config = dict(
    arch='swin',
    model='multi-label image tagger',
    dataset='seven-segment displays showing three digits',
    train_examples=195000,
    image_size=48,
    crop_scale_min=1,
    horizontal_flip=False,
    rotation_deg=5,
    norm='layernorm',
    norm_position='post',
    activation='gelu_tanh',
    head_dim=32,
    fused_qkv=False,
    bias='none',
    qk_norm=True,
    parallel_block=False,
    moe='soft',
    num_experts=4,
    moe_every=1,
    expert_mlp_ratio=0.5,
    slots_per_expert=1,
    shared_expert=False,
    patch_size=[2, 2],
    depths=[2, 2, 5, 2],
    widths=[64, 128, 256, 512],
    num_labels=18,
    residual_init='zero_last',
    optimizer='adamw',
    lr=0.00056,
    beta1=0.85,
    beta2=0.999,
    eps=1e-08,
    grad_clip=0.5,
    steps=14600,
    batch_size=384,
    epochs=28.8,
    lr_schedule='wsd_sqrt',
    decay_fraction=0.4,
    final_lr_fraction=0.01,
    warmup_steps=730,
    weight_decay=0.1,
)
Rows from block 6 of a small multi-label image tagger, named by matrix and row number. Rows with one number within an expert belong to one neuron, the router's apart. Each number is 50 + 10 x the weight over its row's rms, rounded and kept within 0 to 99. All counts start at 0.
Before each expert's rows are labels from the 100 images, of 14848, where the router gives the expert most weight on average: "responds to" is what is common among them. Only what is clearly more common there than usual is listed. The data: seven-segment displays showing three digits.
# router: slot weights (model.blocks.6.mlp.router.weight, 4x256), inputs 128-255
# up: expert up (model.blocks.6.mlp.up, 4x128x256), inputs 128-255
# down: expert down (model.blocks.6.mlp.down, 4x256x128, transposed), outputs 128-255

# expert 2
responds to: dark on pale
router.2:65 46 49 63 48 44 57 29 37 51 58 43 60 56 65 45 40 58 41 54 43 49 32 41 34 58 63 47 62 47 44 50 33 52 37 48 47 46 57 46 72 49 39 42 54 38 51 49 64 50 58 41 53 44 55 36 46 45 57 28 43 48 51 49 52 50 56 41 47 48 48 27 54 55 26 54 53 54 67 59 51 40 54 32 33 58 57 57 47 58 64 30 47 61 45 50 31 46 70 52 46 49 48 41 29 43 44 46 63 64 29 61 48 53 55 55 49 35 45 55 46 45 67 62 45 55 56 58
up.0:67 53 73 45 37 46 63 60 41 40 40 38 66 51 58 46 55 52 47 62 55 55 63 40 65 28 46 47 27 37 62 54 58 59 51 68 40 59 67 44 63 78 56 51 49 58 34 79 45 48 53 47 31 49 46 57 46 49 46 47 44 35 53 47 48 57 27 52 54 48 67 36 55 52 46 50 54 37 43 43 40 28 75 43 48 46 45 42 39 45 59 56 55 44 68 46 45 56 61 45 28 40 57 51 53 42 61 49 49 57 55 41 54 65 40 46 42 48 57 44 57 71 45 52 56 56 38 50
down.0:37 42 29 65 31 63 41 41 67 51 53 48 43 60 47 52 59 37 44 48 43 58 65 61 32 67 24 52 40 51 53 57 39 34 48 54 40 49 46 66 39 38 44 47 38 34 55 22 51 49 61 41 67 65 53 41 46 42 45 53 42 54 38 52 36 60 64 43 47 30 39 50 59 51 67 52 56 45 48 53 70 51 41 61 49 53 65 53 59 44 53 43 42 45 39 38 45 40 33 52 73 53 44 51 47 42 36 55 47 53 55 38 44 69 59 47 45 54 47 57 47 49 57 48 36 56 48 39
up.1:65 56 45 52 61 56 52 59 37 55 38 64 53 48 38 41 51 42 45 62 45 51 49 44 62 40 41 41 50 38 62 54 52 71 54 66 50 59 39 62 48 65 51 47 53 49 54 50 41 64 47 61 66 46 55 53 51 46 56 38 52 51 49 81 50 54 55 80 50 50 58 56 42 49 39 23 30 52 44 44 40 65 55 47 45 57 50 50 52 63 31 44 22 30 45 69 57 58 51 63 41 41 49 45 54 47 48 40 54 50 64 52 55 48 57 51 52 47 51 39 67 72 34 33 59 50 56 59
down.1:51 57 38 62 62 55 51 42 52 38 37 38 47 31 47 54 49 58 56 72 45 45 55 40 51 60 58 37 51 68 39 55 53 64 57 53 54 52 54 55 68 50 61 49 41 45 73 48 50 48 67 58 58 50 58 60 68 46 48 73 65 52 62 38 49 53 57 44 53 49 60 46 52 59 44 49 63 51 41 46 48 35 52 50 33 53 49 61 44 54 55 47 75 36 43 50 48 43 51 45 53 40 49 45 50 48 42 49 60 52 46 42 31 64 62 53 71 50 51 47 46 40 57 37 43 41 45 54
up.2:48 29 45 45 44 43 64 68 46 49 63 54 67 53 57 42 57 59 61 66 44 37 43 47 37 56 48 51 36 52 54 34 61 35 40 62 38 51 50 40 45 70 51 61 70 64 55 53 51 49 63 49 42 48 55 48 58 58 64 47 63 50 50 42 46 48 56 58 39 52 45 36 26 46 58 33 60 40 44 68 53 38 42 52 50 38 53 46 52 59 55 32 46 49 57 42 52 48 58 34 30 39 63 51 52 37 55 54 56 48 52 71 35 46 48 55 64 54 52 33 51 56 37 50 88 36 64 53
down.2:51 53 37 40 52 57 52 57 67 60 42 43 48 46 58 51 51 20 63 42 51 52 41 57 43 50 59 37 58 45 50 64 30 44 51 58 56 28 37 65 43 60 45 54 46 43 47 44 57 48 78 35 56 54 45 53 57 40 45 65 48 62 43 52 43 46 37 64 68 49 35 45 37 50 42 42 34 58 45 43 26 65 51 49 42 43 61 45 47 68 67 39 42 47 60 42 42 47 64 44 57 54 38 42 64 59 40 48 58 52 54 45 60 34 69 48 38 47 57 53 55 52 56 53 28 61 43 53
up.3:46 50 58 53 27 47 45 59 39 52 48 57 52 58 39 40 53 59 49 41 46 46 45 54 56 19 57 56 46 52 48 51 41 52 64 47 55 47 43 45 45 37 56 46 42 49 39 64 42 64 43 30 57 52 45 51 41 55 44 57 70 43 60 58 61 58 40 53 62 50 59 35 84 43 63 40 39 32 44 49 53 64 48 56 51 23 41 49 45 30 35 44 41 46 34 54 52 51 49 49 67 54 52 46 46 34 51 35 36 37 61 37 51 52 48 54 47 44 37 57 61 63 60 57 38 51 57 62
down.3:64 41 52 48 39 47 50 60 55 42 42 47 38 56 67 51 60 48 61 42 44 61 65 58 43 64 36 52 48 50 41 53 52 60 37 39 42 36 58 40 57 51 64 41 62 63 71 51 50 41 61 49 53 67 46 52 43 68 48 42 42 48 72 67 58 56 39 45 55 58 57 44 46 45 51 55 44 58 41 50 35 48 68 52 41 54 31 38 46 42 69 73 59 52 51 18 43 38 40 71 52 58 40 44 58 51 46 55 47 57 34 45 40 41 43 31 45 39 41 59 60 37 36 51 37 35 57 48
up.4:45 50 48 52 41 54 44 53 47 29 68 54 38 53 52 34 59 43 68 38 53 63 48 13 42 46 46 50 56 61 23 44 59 69 65 58 43 43 35 71 47 55 50 63 54 37 32 34 61 42 39 46 45 61 61 56 50 54 63 51 60 43 45 45 67 49 53 34 44 59 60 61 48 56 64 48 49 45 47 54 50 41 28 53 49 60 74 49 54 57 63 42 57 73 60 38 45 34 40 45 39 46 63 39 51 39 29 40 50 56 49 51 55 45 45 68 66 50 38 50 46 55 45 65 55 49 48 59
down.4:42 39 52 51 55 59 55 27 57 51 35 52 62 57 47 69 47 74 41 41 50 55 34 59 62 61 50 46 46 37 46 30 62 50 53 67 58 53 60 38 31 53 51 53 44 48 35 67 46 58 41 65 60 30 52 50 58 34 40 46 46 44 47 42 19 64 57 60 54 62 45 49 51 53 52 60 31 40 61 55 51 37 72 48 38 38 31 51 41 54 56 57 62 39 45 44 42 56 46 59 47 50 40 42 47 70 52 51 49 44 51 51 60 41 29 62 57 52 45 66 52 44 52 49 54 53 66 55
up.5:45 67 29 37 48 55 56 52 46 45 36 56 52 38 45 41 45 56 53 40 39 40 60 46 41 51 49 47 50 48 56 53 46 45 64 44 64 50 60 46 41 46 48 52 63 52 47 37 47 52 27 46 55 51 55 57 64 55 41 67 63 60 38 48 37 73 58 45 56 58 41 46 42 53 49 53 40 67 48 49 48 72 42 65 59 40 47 40 79 58 43 65 47 41 37 39 76 31 55 60 58 51 58 61 60 39 53 58 60 48 64 44 57 43 58 56 56 66 55 52 44 42 34 46 60 38 69 55
down.5:43 73 62 50 67 48 39 38 28 54 61 52 45 39 56 49 49 52 70 46 69 54 44 47 47 39 46 48 51 53 35 39 37 68 48 51 47 44 54 62 56 52 50 49 56 47 50 68 53 47 49 69 39 42 41 51 57 38 33 40 32 31 56 47 55 52 58 37 31 40 45 54 53 72 55 56 61 47 53 49 48 45 48 51 53 56 41 45 27 70 59 52 65 51 48 44 42 58 58 58 58 54 65 42 36 56 42 49 40 53 37 42 54 53 53 34 43 61 50 47 55 41 54 47 39 46 32 60

# expert 3
responds to: the digit 3; first digit: 3; second digit: 9; third digit: 9
router.3:47 73 62 45 49 53 63 56 58 38 26 50 58 40 45 50 67 49 55 53 56 58 52 40 74 36 65 48 60 50 50 53 61 52 59 55 79 68 55 41 42 34 55 38 38 31 53 70 57 50 39 34 47 68 46 58 52 44 40 54 47 68 56 56 48 58 34 38 34 62 41 59 50 49 53 45 49 61 25 42 47 53 38 49 64 40 47 58 69 36 39 49 45 50 39 57 52 49 67 62 61 40 40 55 62 62 54 42 53 39 53 40 27 54 39 54 37 46 37 42 57 49 60 61 50 57 40 50
up.0:62 65 73 49 39 48 45 49 44 46 53 58 64 51 51 31 62 66 48 57 76 45 51 36 28 50 62 49 59 54 41 46 62 62 63 50 46 48 42 52 71 51 66 57 39 32 48 47 53 63 44 37 41 42 59 64 66 34 54 49 56 37 42 51 57 54 47 44 53 63 61 65 42 54 65 50 57 71 55 59 48 58 27 39 35 50 52 56 53 66 61 47 58 56 68 61 43 52 24 57 59 42 49 55 35 48 55 36 48 48 41 54 42 50 24 52 48 32 44 39 44 64 35 70 43 46 50 37
down.0:48 51 49 51 62 38 42 54 45 56 40 36 57 32 38 58 50 33 48 45 53 30 51 33 65 56 50 49 47 53 35 58 43 47 66 48 60 38 47 63 28 53 55 46 54 49 43 58 58 40 42 53 35 30 54 41 41 51 73 48 38 48 42 50 38 47 71 40 61 34 62 57 32 50 59 57 62 48 43 44 57 42 63 39 55 37 37 73 74 63 48 42 31 50 56 50 59 38 45 61 49 65 55 59 56 62 46 55 38 45 52 43 56 61 73 49 43 51 35 56 62 49 57 43 77 58 47 61
up.1:36 64 39 50 42 59 44 30 36 60 62 46 48 51 41 20 61 53 59 45 53 35 53 41 35 65 53 38 53 64 58 38 38 52 51 37 59 43 44 41 51 37 33 57 27 54 58 52 42 69 66 60 41 55 70 41 57 47 48 37 51 45 42 60 49 42 53 62 48 59 47 33 39 52 56 55 56 51 69 67 51 63 43 45 32 48 53 58 43 56 73 44 57 46 49 55 52 46 31 64 49 36 50 60 43 44 38 45 58 50 46 51 52 50 59 62 71 47 52 66 44 56 44 42 59 47 68 35
down.1:40 32 61 57 46 50 46 50 64 34 45 66 65 67 36 54 54 35 46 65 56 51 54 54 64 57 39 64 43 58 27 50 60 45 46 57 37 68 56 44 37 54 59 26 53 59 52 74 39 50 43 50 40 54 30 62 43 35 56 49 56 73 48 51 46 60 55 49 54 70 63 55 69 54 59 67 64 41 61 27 52 39 57 66 57 53 50 47 52 44 46 58 53 46 47 45 40 46 45 56 49 58 40 51 71 67 50 40 45 72 57 47 58 59 49 55 52 56 40 56 44 65 60 51 50 49 52 44
up.2:55 49 45 44 46 42 45 51 58 51 56 41 40 54 65 31 36 63 35 33 48 56 70 31 54 63 47 48 56 36 44 35 48 43 39 54 55 55 65 62 48 45 62 55 55 56 60 47 43 45 48 50 41 44 38 52 66 48 53 44 60 60 34 32 47 53 43 52 63 77 41 34 48 54 43 73 56 63 32 60 32 63 55 46 49 47 56 44 43 44 65 53 75 43 49 68 49 53 58 30 40 47 55 45 45 52 60 59 45 38 51 43 66 30 32 49 45 58 40 46 36 70 58 64 56 38 29 66
down.2:48 49 46 59 55 35 35 39 48 49 51 57 59 50 50 50 57 48 50 42 64 43 52 53 37 46 54 80 52 46 50 43 43 35 57 66 47 57 48 54 56 55 40 45 53 57 39 54 58 38 46 40 50 51 54 59 62 40 80 55 69 42 43 71 31 36 53 48 55 37 46 44 52 53 45 38 63 53 62 48 40 20 45 15 49 48 45 62 36 62 61 52 56 58 57 47 40 34 59 73 38 37 60 57 51 66 50 29 55 62 54 56 43 50 57 48 71 44 47 48 44 33 56 44 67 52 52 52
up.3:57 25 50 68 56 50 53 63 35 45 51 53 58 50 64 61 44 41 64 52 34 40 42 48 46 51 57 64 48 33 57 65 49 60 33 66 44 47 66 58 60 64 57 35 56 48 40 47 46 53 50 72 58 46 31 32 46 47 53 39 38 47 41 45 48 55 37 70 55 54 35 42 51 54 34 45 37 53 37 50 53 63 53 54 43 49 49 27 52 64 43 52 47 49 55 53 57 77 66 56 42 46 49 43 51 47 51 31 50 38 60 49 63 44 36 52 41 51 55 44 45 57 30 26 62 48 38 64
down.3:47 57 63 38 50 41 57 54 60 58 62 59 51 53 67 52 55 59 46 66 76 75 56 47 46 45 61 40 46 41 47 46 37 63 58 57 53 54 39 57 78 50 52 61 60 45 51 40 53 59 45 50 48 52 45 57 54 50 47 37 39 40 45 60 58 32 50 48 41 35 52 68 52 54 48 41 50 33 56 36 49 61 58 62 61 65 49 49 31 42 65 51 35 40 35 47 33 32 50 60 51 47 45 35 46 54 38 52 43 53 44 85 53 59 60 43 67 51 46 51 53 63 59 47 40 47 51 46
up.4:63 42 39 64 47 59 57 55 56 44 56 58 71 59 37 53 49 56 40 63 43 41 41 65 55 57 45 54 40 32 57 62 60 30 36 43 50 57 55 40 61 36 43 38 75 36 49 59 43 49 25 83 68 31 46 45 43 51 43 70 56 53 46 54 38 60 61 60 57 63 36 39 54 65 34 50 45 52 53 36 44 60 32 66 64 51 51 49 64 61 41 51 48 61 61 43 53 63 55 53 62 58 48 40 49 36 48 30 65 40 65 31 62 40 37 54 61 48 49 55 48 42 44 32 53 60 43 53
down.4:44 64 42 46 39 55 43 61 41 39 26 50 33 52 53 49 43 43 43 51 48 47 59 50 36 46 45 33 56 66 48 60 38 63 63 49 52 35 26 70 60 55 59 75 43 47 46 28 60 62 54 42 60 47 33 25 65 52 38 46 41 40 52 50 45 43 48 48 26 31 45 57 58 49 56 55 56 40 54 53 45 50 67 43 34 51 50 56 44 47 33 42 50 57 50 49 33 55 60 51 53 55 48 34 31 39 50 53 52 55 35 67 46 58 43 45 37 51 71 73 48 57 56 63 46 57 39 47
up.5:43 48 39 51 46 78 39 46 49 47 56 43 63 52 51 41 62 48 56 61 49 24 40 42 58 50 47 52 36 49 56 46 55 53 53 48 55 48 63 40 44 49 38 47 51 39 32 26 52 69 67 57 46 48 58 45 49 45 51 47 54 48 44 53 47 44 49 54 57 56 40 78 49 29 42 46 37 51 55 41 42 75 67 66 51 45 37 41 44 77 49 47 50 44 62 63 60 71 31 60 64 46 48 48 47 46 57 51 45 52 58 44 51 51 37 55 36 40 50 48 38 49 44 47 44 63 57 34
down.5:61 52 47 57 50 55 63 38 47 54 59 57 44 54 50 42 50 47 36 46 36 38 35 54 57 46 53 44 48 51 50 59 19 47 45 41 28 46 41 51 33 38 42 38 61 49 56 44 55 55 33 56 65 69 53 61 56 46 56 52 43 68 35 40 48 60 58 60 65 53 49 64 44 62 55 42 57 57 37 48 59 47 43 55 51 36 71 46 57 29 55 44 46 50 42 68 38 61 63 40 43 36 58 56 66 40 42 63 46 45 43 44 67 52 54 58 49 56 39 62 56 61 53 48 58 38 44 38

# expert 0
responds to: the digit 1; dark on pale; third digit: 1; second digit: 1
router.0:58 38 56 32 53 54 61 57 50 51 58 46 51 58 63 41 58 48 65 67 53 32 46 35 48 28 61 43 38 63 47 49 50 56 56 52 51 49 57 43 55 54 48 51 45 60 68 55 60 51 32 48 48 63 31 39 70 61 49 47 61 33 63 46 75 56 38 57 42 50 52 59 40 33 63 40 42 42 51 54 53 55 32 72 52 43 54 43 41 58 49 62 49 57 59 36 51 49 49 44 47 42 46 55 39 23 66 42 36 55 60 49 52 54 50 50 68 40 45 44 50 70 60 39 47 44 48 54
up.0:66 48 57 48 51 49 64 58 39 44 43 83 52 47 41 50 66 42 46 63 44 61 47 70 48 44 52 32 43 62 54 43 53 62 55 59 52 54 62 29 57 61 64 35 59 51 53 60 36 44 41 36 57 61 64 49 54 48 41 57 55 42 60 62 58 46 46 49 54 36 55 38 40 37 39 44 49 28 48 52 47 45 59 33 34 44 47 50 49 38 52 46 41 35 45 51 49 49 62 49 47 59 45 54 50 27 47 56 31 42 54 41 48 70 60 40 51 52 44 49 54 46 65 45 38 53 39 40
down.0:57 53 51 50 35 44 53 56 68 47 49 34 55 49 59 39 44 40 47 39 71 32 41 37 58 46 45 56 52 42 51 45 61 41 55 47 49 49 38 68 48 42 36 57 47 36 67 57 57 61 67 59 56 41 34 52 55 45 63 37 58 62 52 48 42 56 48 47 47 60 51 72 66 42 61 57 47 65 40 56 54 58 64 55 51 57 43 47 53 63 37 40 51 64 54 57 55 57 33 35 38 43 35 36 54 63 51 48 62 51 57 60 47 37 57 67 47 57 48 52 53 47 48 49 66 64 61 64
up.1:60 39 46 51 47 50 51 70 59 40 50 46 39 56 43 52 63 33 64 37 44 43 56 52 64 45 37 61 27 35 39 51 61 53 50 51 53 55 55 51 58 37 54 46 50 39 40 38 51 52 57 57 77 51 49 53 48 64 73 72 47 60 42 56 32 60 54 55 47 57 30 59 50 38 51 45 29 51 28 56 56 50 48 62 65 56 45 48 57 50 61 39 55 52 48 59 60 78 33 63 47 54 47 46 41 58 32 44 47 37 39 39 38 47 32 50 51 47 62 47 48 31 31 60 54 50 39 53
down.1:48 53 34 53 55 51 53 34 38 66 45 47 47 44 34 56 46 55 48 26 62 42 40 47 47 54 72 45 51 78 44 55 51 51 50 52 56 35 43 55 43 76 40 51 46 52 52 65 45 61 52 57 40 41 62 33 43 55 26 51 51 47 58 40 63 45 45 40 48 65 54 28 68 70 40 40 58 60 39 54 54 40 59 41 55 58 41 72 52 34 41 50 44 39 45 38 38 59 57 62 56 61 37 62 52 53 57 42 39 60 50 56 56 55 57 65 59 52 57 52 62 52 54 45 30 50 46 53
up.2:35 56 51 70 58 56 52 30 51 57 57 51 50 49 42 49 42 50 41 51 41 70 46 57 30 66 44 43 51 52 48 40 41 50 56 46 56 43 38 47 56 65 52 49 67 67 58 50 46 51 71 50 45 63 68 40 59 38 54 34 43 49 51 45 41 48 44 52 55 47 53 49 41 60 44 59 61 50 61 52 31 32 62 42 50 55 46 50 40 76 55 51 43 56 55 54 42 46 65 43 49 27 50 49 45 67 44 53 49 45 54 60 70 38 60 58 57 51 44 49 52 29 66 40 53 46 52 59
down.2:50 38 43 56 32 43 46 43 29 43 49 37 34 59 59 53 52 52 55 66 32 57 54 51 41 53 53 49 38 48 48 46 53 42 38 37 64 45 39 47 53 40 57 47 31 54 49 28 53 55 39 30 59 61 38 49 68 57 51 43 28 33 56 60 67 52 58 46 37 59 51 52 40 64 52 46 43 46 50 35 55 50 38 62 41 38 70 39 46 36 57 37 68 52 37 40 50 57 49 59 56 44 45 36 53 38 51 53 54 32 52 55 45 52 39 42 49 43 37 52 38 72 66 54 45 54 38 50
up.3:51 55 37 45 63 38 39 44 49 57 57 43 51 55 57 40 65 63 62 57 46 62 44 48 67 57 51 60 56 64 47 39 51 35 47 32 44 56 56 49 48 49 30 55 60 65 41 46 62 42 50 57 42 34 52 50 58 50 45 42 60 56 45 56 46 25 61 44 35 64 57 55 47 53 62 56 61 49 52 27 46 62 50 44 46 57 56 61 45 51 55 37 57 69 49 38 51 43 37 47 50 41 56 53 51 50 70 59 47 54 43 50 61 53 62 51 46 57 51 49 55 46 45 60 51 47 65 36
down.3:57 43 31 43 48 52 57 61 54 56 45 42 31 63 51 61 36 56 52 57 44 41 58 33 46 79 60 64 33 61 59 68 46 50 44 48 44 47 60 62 37 41 41 32 41 50 47 40 68 54 45 64 41 36 49 48 39 71 59 41 51 64 48 53 60 48 57 49 33 28 56 37 45 62 42 63 59 44 39 47 39 55 42 42 43 60 48 51 52 50 31 56 62 49 43 47 39 41 52 53 51 43 46 42 51 53 49 56 44 54 42 38 50 54 58 31 34 41 54 53 52 55 64 53 64 52 68 51
up.4:38 39 45 41 56 55 61 33 50 66 31 40 63 40 60 33 49 58 48 44 44 54 51 42 63 55 50 55 56 49 57 59 34 54 45 55 51 48 71 44 31 50 32 43 40 53 57 50 49 62 73 39 60 61 44 56 60 59 39 59 41 52 45 38 38 55 45 63 45 68 57 49 26 41 52 39 26 66 27 58 49 57 34 55 37 49 55 47 47 54 37 57 62 39 53 54 62 62 54 68 59 54 37 42 33 51 42 51 63 31 52 37 41 51 39 60 40 54 51 60 51 38 47 33 59 47 44 65
down.4:61 55 70 47 40 38 40 44 57 52 55 55 71 42 50 49 49 42 68 51 60 39 42 68 64 43 49 39 61 68 69 39 57 43 53 67 52 61 59 57 47 39 26 60 47 65 33 65 37 29 48 58 56 46 44 40 52 29 57 54 50 42 56 59 67 48 49 58 53 42 44 63 55 41 40 58 39 29 60 38 59 48 59 45 65 46 60 52 62 55 48 57 37 43 57 52 52 51 40 50 45 40 47 56 48 62 58 49 36 59 52 49 72 48 71 62 56 45 45 42 54 47 49 41 52 44 55 62
up.5:59 52 47 61 60 58 74 39 50 66 36 46 45 32 56 56 48 64 58 49 49 49 42 51 57 53 66 41 53 38 66 48 29 50 51 51 64 42 61 34 51 59 34 43 43 60 54 42 43 58 61 47 61 43 35 53 47 35 41 46 31 48 39 40 57 54 31 73 55 52 56 25 54 35 48 49 45 69 47 53 41 56 50 34 36 58 46 59 60 74 55 56 43 32 42 49 39 59 60 58 53 55 44 65 51 68 46 44 72 47 49 49 61 39 44 32 46 57 64 53 59 40 61 41 47 41 56 65
down.5:46 37 44 49 47 42 45 54 55 34 59 51 38 63 65 56 63 40 46 58 44 32 45 51 30 55 66 65 56 47 21 59 69 45 38 51 39 62 30 45 48 59 57 66 55 57 39 56 46 47 57 59 57 52 64 49 61 48 48 34 48 43 42 54 48 51 61 39 54 55 68 51 37 39 57 52 58 48 41 46 48 40 47 53 64 49 70 58 56 39 53 37 45 59 52 34 43 43 46 55 44 63 65 45 45 53 45 31 48 67 52 45 45 62 57 56 48 47 34 36 50 66 71 69 61 65 34 26

# expert 1
responds to: dark on pale
router.1:36 49 46 71 57 50 49 43 37 47 40 58 68 45 57 61 52 62 62 54 33 57 40 56 63 44 59 43 61 61 59 53 47 51 50 31 37 48 44 47 65 38 55 36 45 43 27 66 55 44 51 55 56 48 68 40 63 46 32 56 43 60 34 34 34 47 50 37 47 51 26 45 55 44 60 47 54 58 47 64 41 44 47 53 43 67 45 55 52 75 70 47 61 45 51 51 49 44 54 56 53 55 52 46 41 52 45 61 67 65 47 24 41 37 42 44 28 54 49 45 45 40 63 62 52 64 38 46
up.0:73 47 62 52 43 46 54 58 60 66 59 61 47 35 40 45 47 50 61 49 47 36 58 45 51 51 46 53 42 46 55 39 36 48 48 55 51 53 52 59 48 54 32 40 38 54 63 66 56 56 44 57 67 37 42 56 49 47 54 41 43 42 51 67 63 45 70 49 42 59 43 37 44 39 28 46 42 46 56 40 54 50 40 42 66 33 48 74 49 48 37 35 37 44 67 51 49 47 49 59 45 68 52 51 24 64 39 46 47 52 52 55 57 49 46 47 54 36 42 60 66 61 42 50 37 60 51 65
down.0:60 51 36 66 38 58 56 32 76 47 55 33 51 49 58 61 58 60 56 46 52 43 67 42 45 37 50 61 55 60 64 64 49 49 44 50 64 49 41 49 53 60 48 46 52 56 59 62 35 51 50 26 48 27 36 44 52 47 57 37 48 53 62 57 38 46 49 62 33 60 70 41 49 48 61 57 53 50 58 58 59 40 39 36 42 48 44 53 51 65 37 53 54 63 63 58 51 45 53 30 53 56 41 55 52 56 40 49 47 59 49 23 36 58 39 41 55 39 57 59 63 44 62 47 45 50 38 40
up.1:70 80 68 56 55 33 45 56 58 45 61 64 50 41 41 50 69 45 42 59 58 55 51 63 60 47 47 43 83 63 44 55 46 39 56 50 67 47 24 45 54 40 57 48 44 42 44 55 62 53 53 45 40 56 38 55 47 47 68 45 50 50 71 38 57 48 38 46 51 40 65 43 51 54 35 50 65 36 47 63 48 56 57 35 39 42 45 67 38 55 40 37 30 59 38 47 40 46 58 34 66 43 45 50 33 57 36 40 60 65 43 40 42 57 45 45 53 41 48 60 62 45 69 47 46 50 54 49
down.1:46 30 50 58 30 65 37 34 47 57 61 47 63 55 64 53 34 39 44 40 46 45 54 46 49 41 52 50 41 59 49 49 46 50 54 49 33 47 60 49 53 58 40 48 39 47 44 44 42 61 59 44 62 40 49 66 54 42 23 64 25 51 49 45 61 48 60 32 58 50 48 64 36 46 65 51 45 45 43 46 45 69 63 55 50 70 38 52 62 62 54 58 58 49 55 33 39 53 57 72 48 50 51 51 65 65 40 64 53 55 59 48 39 69 54 44 54 49 50 58 76 46 38 62 26 41 38 34
up.2:43 52 45 42 30 60 61 25 45 46 40 48 64 62 61 28 59 47 52 49 28 66 52 32 29 43 68 23 39 67 52 42 49 66 68 68 53 66 47 53 52 56 39 42 45 41 33 56 53 49 44 56 46 58 40 51 54 37 56 57 48 50 43 54 54 64 37 46 60 43 72 51 59 50 54 53 34 58 53 52 59 60 47 55 45 54 49 46 44 49 55 48 52 50 56 40 46 40 48 50 47 54 48 28 72 34 52 42 49 47 52 57 68 54 49 50 44 44 66 49 47 37 58 47 43 47 64 44
down.2:63 56 59 54 57 54 51 56 33 45 59 45 41 50 43 71 34 42 56 40 61 40 52 51 47 55 42 54 63 60 38 45 63 38 28 42 48 34 60 44 69 39 49 39 47 58 47 38 63 65 62 40 49 54 48 56 62 44 35 49 62 61 30 62 59 41 51 41 42 40 44 48 27 62 36 51 53 37 64 44 47 31 50 41 54 58 45 63 47 60 42 46 47 61 41 59 58 50 51 71 35 56 51 55 27 53 48 59 55 61 69 51 51 55 49 47 48 59 59 52 22 62 25 56 53 64 46 64
up.3:40 66 51 41 37 65 60 50 41 47 51 52 52 70 59 39 56 54 61 33 57 56 61 51 49 37 53 43 43 36 40 50 31 58 65 54 61 57 47 57 64 63 41 41 41 62 57 51 60 42 43 36 44 53 32 46 65 63 40 47 67 47 58 59 52 50 58 57 52 59 55 54 53 32 51 52 42 51 45 35 53 52 61 47 32 45 31 43 44 44 53 59 45 34 56 55 74 52 48 55 46 39 47 50 34 48 65 45 58 54 49 57 50 46 55 48 49 51 53 66 62 60 22 47 33 47 45 57
down.3:64 33 60 67 48 36 53 40 31 44 63 50 42 29 28 63 43 57 62 57 62 44 48 67 49 64 49 52 52 34 62 37 59 52 47 24 45 40 48 43 74 52 44 52 39 38 49 53 47 62 53 53 48 51 63 45 44 41 34 60 46 60 23 51 43 42 69 50 30 50 60 39 59 78 47 50 61 47 53 50 54 28 61 47 64 51 58 55 51 45 42 31 48 68 48 49 52 45 51 65 41 58 58 61 53 55 41 53 37 43 49 54 61 56 55 42 42 42 40 25 41 78 61 62 50 55 48 45
up.4:57 53 56 44 70 45 60 48 51 50 38 57 54 51 53 62 56 40 52 41 52 62 41 73 64 47 55 63 46 41 49 53 67 39 51 54 54 50 56 50 53 62 43 39 23 33 47 41 26 50 31 46 69 45 39 57 25 61 40 51 48 26 54 51 39 55 44 54 39 55 49 56 50 24 49 47 40 54 51 63 57 48 48 38 39 60 50 47 46 52 41 37 61 57 53 42 55 50 52 51 57 49 44 64 45 45 29 40 58 68 55 38 58 41 55 48 44 48 59 45 53 40 39 47 65 26 58 61
down.4:58 39 49 41 60 59 44 57 59 50 58 57 49 61 43 36 51 62 39 47 50 66 47 35 42 45 35 44 50 58 47 44 58 62 42 37 61 56 50 42 41 31 65 50 90 69 59 64 52 63 65 38 36 62 67 39 55 34 55 44 52 45 50 43 48 53 63 45 46 38 51 61 54 57 55 38 39 42 42 59 39 50 56 55 56 72 50 51 43 39 61 62 56 56 42 30 40 51 49 55 31 39 60 68 54 44 58 60 35 50 52 67 70 49 51 53 58 43 59 48 28 52 61 50 53 63 64 47
up.5:58 37 37 47 46 68 49 52 58 66 47 51 28 50 41 45 52 52 56 43 51 48 55 50 71 52 66 46 63 57 43 56 55 47 52 36 57 51 71 46 45 59 42 48 77 50 52 24 47 47 48 68 62 43 52 47 49 19 59 52 66 55 52 28 59 48 48 72 60 29 55 62 37 56 41 54 46 38 47 53 39 57 61 55 69 52 49 49 74 46 59 47 33 48 44 51 62 48 55 39 46 56 73 44 50 53 67 56 53 40 41 48 59 40 55 48 65 40 50 48 44 52 45 41 51 50 54 68
down.5:30 59 49 64 47 62 56 63 56 37 41 47 78 52 58 42 56 51 47 48 47 46 65 56 39 42 38 45 38 46 44 51 61 65 62 60 38 54 48 61 50 55 50 39 45 47 60 64 36 38 62 39 60 41 52 47 46 57 41 54 57 48 60 38 55 49 39 41 43 59 57 49 53 40 79 50 50 52 59 48 43 57 47 44 55 35 45 60 47 49 28 46 52 75 45 42 41 68 56 50 48 48 48 38 51 44 45 40 58 60 59 30 41 38 49 67 53 28 56 57 66 48 63 63 49 41 49 44